config.yaml
model: "image classifier"
dataset: "small charts drawn from random numbers"
train_examples: 101725
image_size: 24
crop_scale_min: 1
horizontal_flip: false
translate: 0.06
color_jitter: 0.1
targets: ["trend"]
num_classes: 5
arch: "res2net"
norm: "batchnorm"
activation: "gelu"
depths: [2, 2, 2, 2]
kernel_size: 3
stem: "single"
widths: [96, 192, 384, 768]
label_smoothing: 0.05
loss: "cross_entropy"
init: "torch_default"
optimizer: "muon"
muon_scale: "original"
lr: 0.0082
momentum: 0.95
nesterov: true
orthogonalizer: "newton_schulz_5"
adamw_lr_other_params: 0.0017
grad_clip: 1.0
steps: 5000
batch_size: 384
epochs: 18.9
lr_schedule: "step"
warmup_steps: 100
weight_decay: 0.0
adamw_weight_decay_other_params: 0
Rows from block 4 of a small image classifier, named by matrix and row number. Each number is 500 + 25 x the weight over its row's rms, rounded and kept within 0 to 999. All counts start at 0. Numbers have three digits each.
Before each channel's rows are labels from the 100 images, of 14848, where the channel reaches its highest value: "patch colour" is the nearest of a few named colours to the mean colour under the peak; "strongest on" is what is common among them. Only what is clearly more common there than usual is listed. The data: small charts drawn from random numbers. In brackets: how many of the 100.
# c30: last pointwise conv (model.blocks.4.c3.0.weight, 384x384x1x1), inputs 154-230

patch colour: brown (30)
strongest on: dark theme (63); dip in the middle (59)
c30.230:506481502499489518497518545451524493532496519505539517494486544526470536506513532481530485535471479472515491482474467499468511481470546473501543500492477476481523509506480465566452461486473486507524485490483500493491498514505552480

patch colour: black (43)
strongest on: dark theme (80); horizontal bar chart (38)
c30.199:503482514461567522490484506522537483485474434426546534525523505486526480566462490538506469479492534487490525502475521469533524471461500516521486447509510503525493469457495467460539469484528477456496478461503469507469547520494474486

patch colour: pink (50)
strongest on: bubble chart (69); flat (61)
c30.1:485488505511487513431484480512476520539510461521497503504479490505534486496557499541504548525573534532509490509472489463475509528522536467505552484513503479494439565489490496531470467484481475521501510511446520505510467464532522537

patch colour: black (41)
strongest on: one colour (89); step chart (54); falling (39)
c30.323:527512493484445511512512477527485503501491515536521459433518449517531452419528500533498515487454486453506481492527477506520486480474559464484503498549490475504455558504496467470501531485518510480502498471530520514452535476535442471

patch colour: pink (40)
strongest on: falling (62); bubble chart (26); line chart (25)
c30.117:514498522472472451485505520483468478509520499503527499534462446483532533495457478468495515477510499501497525485494526484536522490483475520498504468475488514427498470519484528507488497464469474463552529483409447463513499550460510493

patch colour: brown (32)
strongest on: peak in the middle (75); dark theme (63); line chart (34)
c30.216:512472475487541510539520480542534483531515525455461513573495493441530487566526516500526503460494539504538515510511501465497454458501513487526532538522477504476529512479519482475509541488521502514463545531464562471494492534484476469

patch colour: brown (30)
strongest on: dark theme (64); items: three (62); dip in the middle (55); bar chart (36)
c30.321:499505548474462461525520510500512537537514454490543497554486490463490501498468533493504545540505466463479517490482504518534535490467470499509496533477494517497510518572495502543502475512549547479511514453471534501485524510472484507

patch colour: brown (31)
strongest on: falling (98); dark theme (60); items: five (39); area chart (33)
c30.92:478470531549566494556500519496481474525459496481509524536488523534479475502488507442502463471481525482544455528477487547495483541491495510507492492489481509502512520439523499505516500485527468454509490507486504472475533523496525458

patch colour: brown (28)
strongest on: falling (51)
c30.140:458552495493522491506490518452478504505493523477486479511487449485524514488504495516528523480495514486532455519477488498512507493487491486556534481486503507509506478510470472511503465515502475500509485486485493484471466491472520574

patch colour: black (48)
strongest on: ring chart (42); peak in the middle (30); line chart (28)
c30.27:482492524483542507441483515514445476492527501546465483481475532533495459498457515492524504489506537521497485533480498533487517515449498475510486534472469513523507488500469511506493484493495508429514497507488502483522511534451533502

patch colour: white (62)
strongest on: falling (53); step chart (45); dip in the middle (33)
c30.242:494488498519498480512484489523522499501539516491511485511500475475522500508473489543475508463475469504535487486513455504473527466493517497485489508488452528474561454534508486523460493513466506485541514477485472514467486468568513464

patch colour: brown (29)
strongest on: falling (91); one colour (83); line chart (50)
c30.86:515499572476510485500495466498516498490513532461476494521477449527498551526537488490502480501475544483504499526523513490480518511501522440485475536489523491483510509489487556482479551463481464535502493531510519476489476523505517459

patch colour: brown (39); black (32)
strongest on: dark theme (71); flat (38); lollipop chart (31)
c30.257:501524460481461493523445485448530499503477477497505509450557553470548500519508483449513513506514459508459500511511474481497460495496469515489473514532528481511508518505525497480502479483483489490518502548533504513467508481477535496

patch colour: white (71)
strongest on: dip in the middle (58); step chart (28)
c30.121:511434506514522477535510469497501490525479447520493459522504451513481488480482479517463540491497472561489502518536581515537560516488457467488459490504513531468547469478520477503533499466509487481487562457534484504500505512508541512

patch colour: brown (33)
strongest on: dark theme (62); rising (53)
c30.185:489482486529485531501492518545485463488536476505503510454486495495523477459494486485490450454494483487517511511447478469496496483456476531485489470479514450525495464466492496498487507529515458492467500522486503491493426489454478469

patch colour: pink (53)
strongest on: peak in the middle (56); line chart (49); falling (39)
c30.270:480515544494532515491453518479466561490504518472558487493516505512463501468539557481521505478516551499515502485516482521526536475471514481543513514466469521500534453509489500471529491515467511490512485501476530467521517501472499452

patch colour: grey (33); brown (28)
strongest on: rising (96); stacked bars (52); bar chart (34)
c30.333:461514480503529489503459497508493488500509518534516515501492506506446453499503525540524504518495482505514509505440484420464502416489553502497502461505539520458527481490505499529506480508500504488480498501528488544468477517463513554

patch colour: brown (35)
strongest on: rising (51); bubble chart (43); scatter plot (27)
c30.144:506498501495469518467473454511529543505526480460474545420532487507520449498533482487524481490510479488519521507501483487562544503489459496521547485483470499464508493537498423511513522509481474531526502467477501444506468515489501491

patch colour: white (87)
strongest on: rising (53); dip in the middle (36); lollipop chart (27)
c30.171:477461515479520504501484481511470479571520478510475471512497537484466515513519502478526497461473517451523501476537529517491472542493516508521510519451530500461466476461506486468452526462499450569511493522509493490496522481504499488

patch colour: pink (51)
strongest on: bubble chart (46); dip in the middle (41); line chart (36)
c30.152:515433512459469510546542517480503525484505557485493562495503587478482508547540523510454494483495514506546511563504491495535491504514483520471529527498497471464538507443480518503458466555502467484466530508500456568529458471496491472

patch colour: black (31)
strongest on: rising (35); bubble chart (31)
c30.237:542498514499459532535529496473462527484508537513549505464522483516504498510469485442485484467503479510496557537555508483525454505485477485549505507499525493464536521529456477499535528516519473464483499534520525473520517489480509497

patch colour: pink (44)
strongest on: peak in the middle (35); items: three (35); stacked bars (30); kind: bubble chart (26)
c30.68:476522528490531534507473566502484435493528525455484521545492497480498502467467498520504512491556529470556494488496541465507546480475525499524522466547471525482445530518533553543520502544490522540452493497493490484519521505471473435

patch colour: grey (30)
strongest on: items: four (63); peak in the middle (56); bar chart (49); trend: falling (43)
c30.226:501481500525521485504442528479523510537506474515517455480504490529519536493498535483523505488481544517488501441492511456512506516510520540486503514512475533497559519513461504457496475527479533543546514504492530450514533490519472502

patch colour: black (44)
strongest on: peak in the middle (53); step chart (34); bubble chart (30)
c30.236:466478496479468495521439471464501480512514462470479462514538495509498503480464521509488510507515475483513477523482441505500488479500506543487488493526491512527526449502529530512525461514479556500492512519528493503542493534531519520

patch colour: brown (40); black (34)
strongest on: dip in the middle (92); one colour (88); dark theme (78); area chart (27)
c30.225:518480487526510510490491521488558497495499499496502464484486508503490531469498503511553502510539491512509499484535458469487496548535477483452503494484470499480450523453495514499497489516511515528511493485503479522478509499460491532

patch colour: grey (44)
strongest on: heat grid (42); items: three (30)
c30.19:490543464465517499513509506481526498436492528492504514531471510526493512493499470520499490477527497524536468524474466540510528506482506479546527471558527529539474518448477479504555521472494518502494487507491519464516483517501509505

patch colour: black (36)
strongest on: falling (85); one colour (80); line chart (44)
c30.76:493475487469522459477498489483501517475502469455518518515489480485536481479521479489420510486503483527499494509457540518495463512526557540510487516524535478536500502535514477498481540519489541498535499484509498515496487527523506498

patch colour: black (43)
strongest on: dip in the middle (51); line chart (41); bubble chart (31)
c30.112:491488517479508510541507468541511475547475525462517486474515508531528494500446464516502497545503575529516517465536502506485494485500503450496459435508508532413515475498493508519495521498499520491483491531505482537510466471473443476

patch colour: black (36)
strongest on: falling (44); peak in the middle (39); bubble chart (27)
c30.187:442478541495477488490475547475502489535531467465492499540483499526510563513505575493501514519455483540512480521515495474485472463494532548505525520497473509533495519490509480494501508557478505527490520512407505461502455463511532497

patch colour: brown (78)
strongest on: dark theme (96); rising (47); peak in the middle (40)
c30.7:511503521508491465517484474556476509465494466519509498483563507481494474528503438543480499455522453496492532462481499490503490491525502472468507497520483480503498501497557475507480495478485482508567507464488529507518518466489495534

patch colour: brown (33)
strongest on: dip in the middle (72); dark theme (66); items: four (32)
c30.348:530511451449491499487494588521481522528510459509524503532465531483478504462499520491541471510534501509540483460513526500453466489523487552442486496537504502464458500497486524476501467513525548466481525493508516524481480556478494457

patch colour: brown (42)
strongest on: falling (83); line chart (31); step chart (27)
c30.300:522511478493487499478474485496458506453485497526498521483506513491506467471502515520481455529493501531488508511520456547490476472514532494515556516496461482564473511518495531521486405514561477512494535501472502503474493446546522498

patch colour: brown (48)
strongest on: dark theme (85); rising (69)
c30.239:532495544496497508533493457481545461491507554543479539496444487509498538530483512468548527494533508504512520489515543485495476483534470459524505498440484489521503522453478482529492484525508528475445520528506541513498461513468550450

patch colour: pink (40)
strongest on: flat (93); scatter plot (34); bubble chart (33)
c30.302:506516516488553516516517482497518466499490515438510498517470527485519514475534502508486546483528546470487495515510523505441497491506523453513469498496473513479482481520516481567513550504527496473481452477545520482526488487448507514

patch colour: brown (36)
strongest on: rising (64); stacked bars (43); bar chart (43)
c30.206:505458508471473533486447514474513491505483562507542528489506470494533464517529480504475509462498496546513450536508386450507495507554491445533516534501502486509511533488496475506470500499506462496477499422489514499507506484499461501

patch colour: pink (40)
strongest on: dip in the middle (79); line chart (50); scatter plot (30)
c30.168:498471478457514488560468492475538490500501526528459537510499506458484540534506453490514500509487502537527479487497487547504478444446493525479526543526513528467459517496483502498456469513546525466524471489532538491535486524502532524

patch colour: brown (29)
strongest on: falling (79)
c30.375:493478431502470486521560489545523485511525509514534473521482479502474471544497477499515520527497519517539553469501514537494463523480564485469447480461528492548507498453495516470461504488502501522478526574451523558491503509479503501

patch colour: pink (60)
strongest on: one colour (88); line chart (51); peak in the middle (40); trend: falling (38)
c30.71:498511517500446495503453460430522502476511539528498523483477504468506521482444550537515506523521520450510519546508449502520477541526532498535514510477496476474466514504462529471459534481506498514548469507533455514461465508487497547

patch colour: white (72)
strongest on: dip in the middle (70); bubble chart (30); scatter plot (27)
c30.188:481508454522487512446479497491469496525549474456432459524479513485509507517469554463484474489504473514474485521482508487460476501463521489539499487559471488530514524555469526472499541468466520479547515481519471515490490508546474502

patch colour: pink (44)
strongest on: peak in the middle (91); scatter plot (44); line chart (38)
c30.0:492489489483483452505520509511469540482533465517485506484492493534475478481534509513510502487473526518476451461505463492510526476518481521546513498467511483539490531497506542482503500537457506505467525504502448505478492503475478445

patch colour: brown (33)
strongest on: rising (81); dark theme (67); step chart (33)
c30.113:518467498438485549487502501471502480496467531516479499486486445477532487491484512503499537506461513492516496542491480460536494515452497485488504530494463465489514545512525456485521526446507481458472493493477513505507513485484450535

patch colour: pink (51)
strongest on: rising (37)
c30.59:506532495450527512473451490510520540486473518481447473501490499514475494499480513457516522485527505485507463471508507467476480533466485493510507489502506483507491464461533521539485540513518465497515509491520563534497534507483522526

patch colour: white (75)
strongest on: line chart (41); falling (32); scatter plot (26)
c30.285:503495511488480519509471490511494443513496583501518469506443514462484519455511483476506501463493544491535544475502491469498513507496537520503509503513509518438540505447481513529499515507535530487502454518508493517527527519471511482

patch colour: pink (41)
strongest on: falling (71); bar chart (35)
c30.268:532481458481493471498482505449475467512489437489502431466467500521501502520493447437466515478486507483523476514487509486495495501452494511492493490532530536481535476531495538520505520516529452530491518471514504480528515510530476473

patch colour: brown (44)
strongest on: dark theme (71); flat (45); dip in the middle (37); items: four (31)
c30.148:510505503468491513515468493541496492483490516469540484499511511504529510504497473454466523524472504522541505509502520512476461519473561457522531513498522471489512509462506538499515516505542481461490485491543487516471475529512523558

patch colour: brown (76)
strongest on: dark theme (96); falling (34); rising (31)
c30.218:508477451493511506467541512586457521458495475471538459524481506499453502509498516555498509500509481494525524522479496467520499504512519477513459446494475536442521500509506492479517523501505486540480507468470493505506520482463524501

patch colour: black (45)
strongest on: rising (73); step chart (43); line chart (33)
c30.273:536507429494496482483503452466499497491476496522516494497526476484506509509545489495552524546467481481485482497489480525476506448541480542458460523470489530431479477520524497522488542488521461487473542517501479505506512464540514514

patch colour: white (88)
strongest on: dip in the middle (52); rising (44); bar chart (28)
c30.291:503432491445517497530553540441518493478538492544537469501510487495506483503509521529470512506455496501521496494472474511497482488514474466504502539504482490507501482575536489502484535461511489492501482516515513501477508511521487532

patch colour: black (71)
strongest on: dark theme (76); dip in the middle (46); ring chart (39); kind: step chart (28)
c30.67:500511507471531497518523512498482554444481494560526480491463487506540494482506477538458480491508510495527476514512487498486451502491544505503457496532473543494473518500491484568506474500506479479505485486498510486479537523527471523

patch colour: pink (40)
strongest on: one colour (88); dip in the middle (78); line chart (62)
c30.205:589513535499517540511512428476453496513519503504518517500501483480477491535497522550455538550452510487467490492491444450493514470474497531492499481505462488511524532473497493457490464504526502494465523503486460525514501524484523541

patch colour: brown (39); black (33)
strongest on: dip in the middle (91); dark theme (75); items: four (32); step chart (31)
c30.174:515506506507501487479476531523500486536486478503546505513498490463480544482539539517450533526483488537550500459471495533498562487500497567467489540476490481496469505503478497478517539506501510517458477482533503488454503522521505503

patch colour: brown (45)
strongest on: peak in the middle (70)
c30.138:499560508471473512515500507531498493500482520495497516490472495495531493494480514514448486477463486481521517498486460490538511556466528514524495463503517527473431487512480521557523528516510519489498500488540485501513513516487534549

patch colour: pink (43)
strongest on: falling (52); items: three (36)
c30.124:426507502479515436477519533519432443523460530454496527448498500460494515503497506473472522488547481508482555477506473497531495530486498472473556495471486497506498409525517509497478531498523526489490470531480466533510502497559534515

patch colour: brown (36)
strongest on: falling (95)
c30.42:502516476554454475496502537531528509488501501508543518507514483537468481544504474464527512520504516473527474458504466561510530483495510511511491482523488475507569494435475517514530474503494507482526518581523457516484474519489516483

patch colour: pink (55)
strongest on: line chart (59); falling (55); peak in the middle (41)
c30.127:469496499482512528472546473531511496447465492517478500485495499483467482511514446474460490474476533497504487498552516488460480477469543580486526452507514486503482490490489528530514518485485501506502522496537481461508533518498513480

patch colour: black (36); brown (33)
strongest on: one colour (91); dark theme (70); dip in the middle (54); step chart (48)
c30.345:500527508493475537537512513533464501557516474511528519492519482469531513538487496489500527506511528477510460457500469475501466466457495512522501524516476460519485473503463489517515471540477504553466508515505544516522510522507478454

patch colour: black (33)
strongest on: one colour (83); step chart (49); peak in the middle (43)
c30.146:517508506462540481482468467487522466480535503465527479517461504490541485542500520519493441511560529517518474514466496499427528507497488516478481529553460450538499492515505491501478476493526517477497540501514512519490538530522517531

patch colour: brown (43)
strongest on: dark theme (82); dip in the middle (76); step chart (34)
c30.249:503523482516513550474515506452512455463549499503489550487462496507495510486459452494455511513520505520486497487481468503474500503477513549492505484499530460487532460465499457517480512536503537546477554522506513471512515502497552494

patch colour: black (48)
strongest on: dip in the middle (86); dark theme (68); line chart (38); kind: step chart (30)
c30.293:507488505516494541468543482461455492536516487516490490472450492513498497523494466507485517502502510480484518503487508477477485530448575525510471481493522530508496505511491518494485466474518574524473486508514470521507510509467511499

patch colour: pink (41)
strongest on: falling (90)
c30.183:500497527458514497500522509513468517494523552491493523473472470504501499538505499456494445412520531477487530494474473483490519490497523480479509498478524480509485471515459518487515496512534484433485546556478458521508493527513468513

patch colour: black (43)
strongest on: dip in the middle (68); line chart (47); scatter plot (35)
c30.88:516486460490500516499517495449500458507471508546451451503506506538495508498490542491508521483521515471526518494528504512473489491475525459504444534464493502542488502530493523497514518524551516527534519463476542490479522507498517499

patch colour: brown (32)
strongest on: falling (100); dark theme (63); bar chart (29); kind: area chart (25)
c30.21:500521485513495478453528501475450497510506493479439478468440510499519504460528532538504492549546520495520482504456498471507526502488497488481446540509478486487531490465488532435501503547498476515501498483525489519468481559475498489

patch colour: pink (45)
strongest on: one colour (93); falling (73); line chart (57); kind: step chart (29)
c30.370:492482462476483474487500510474505515487462439534521502524475484447467482502525483521558493494497515486477512465480481512485487469504506479517470513475555510509508512499450495520500561490496491488520497534523461521457553478502488517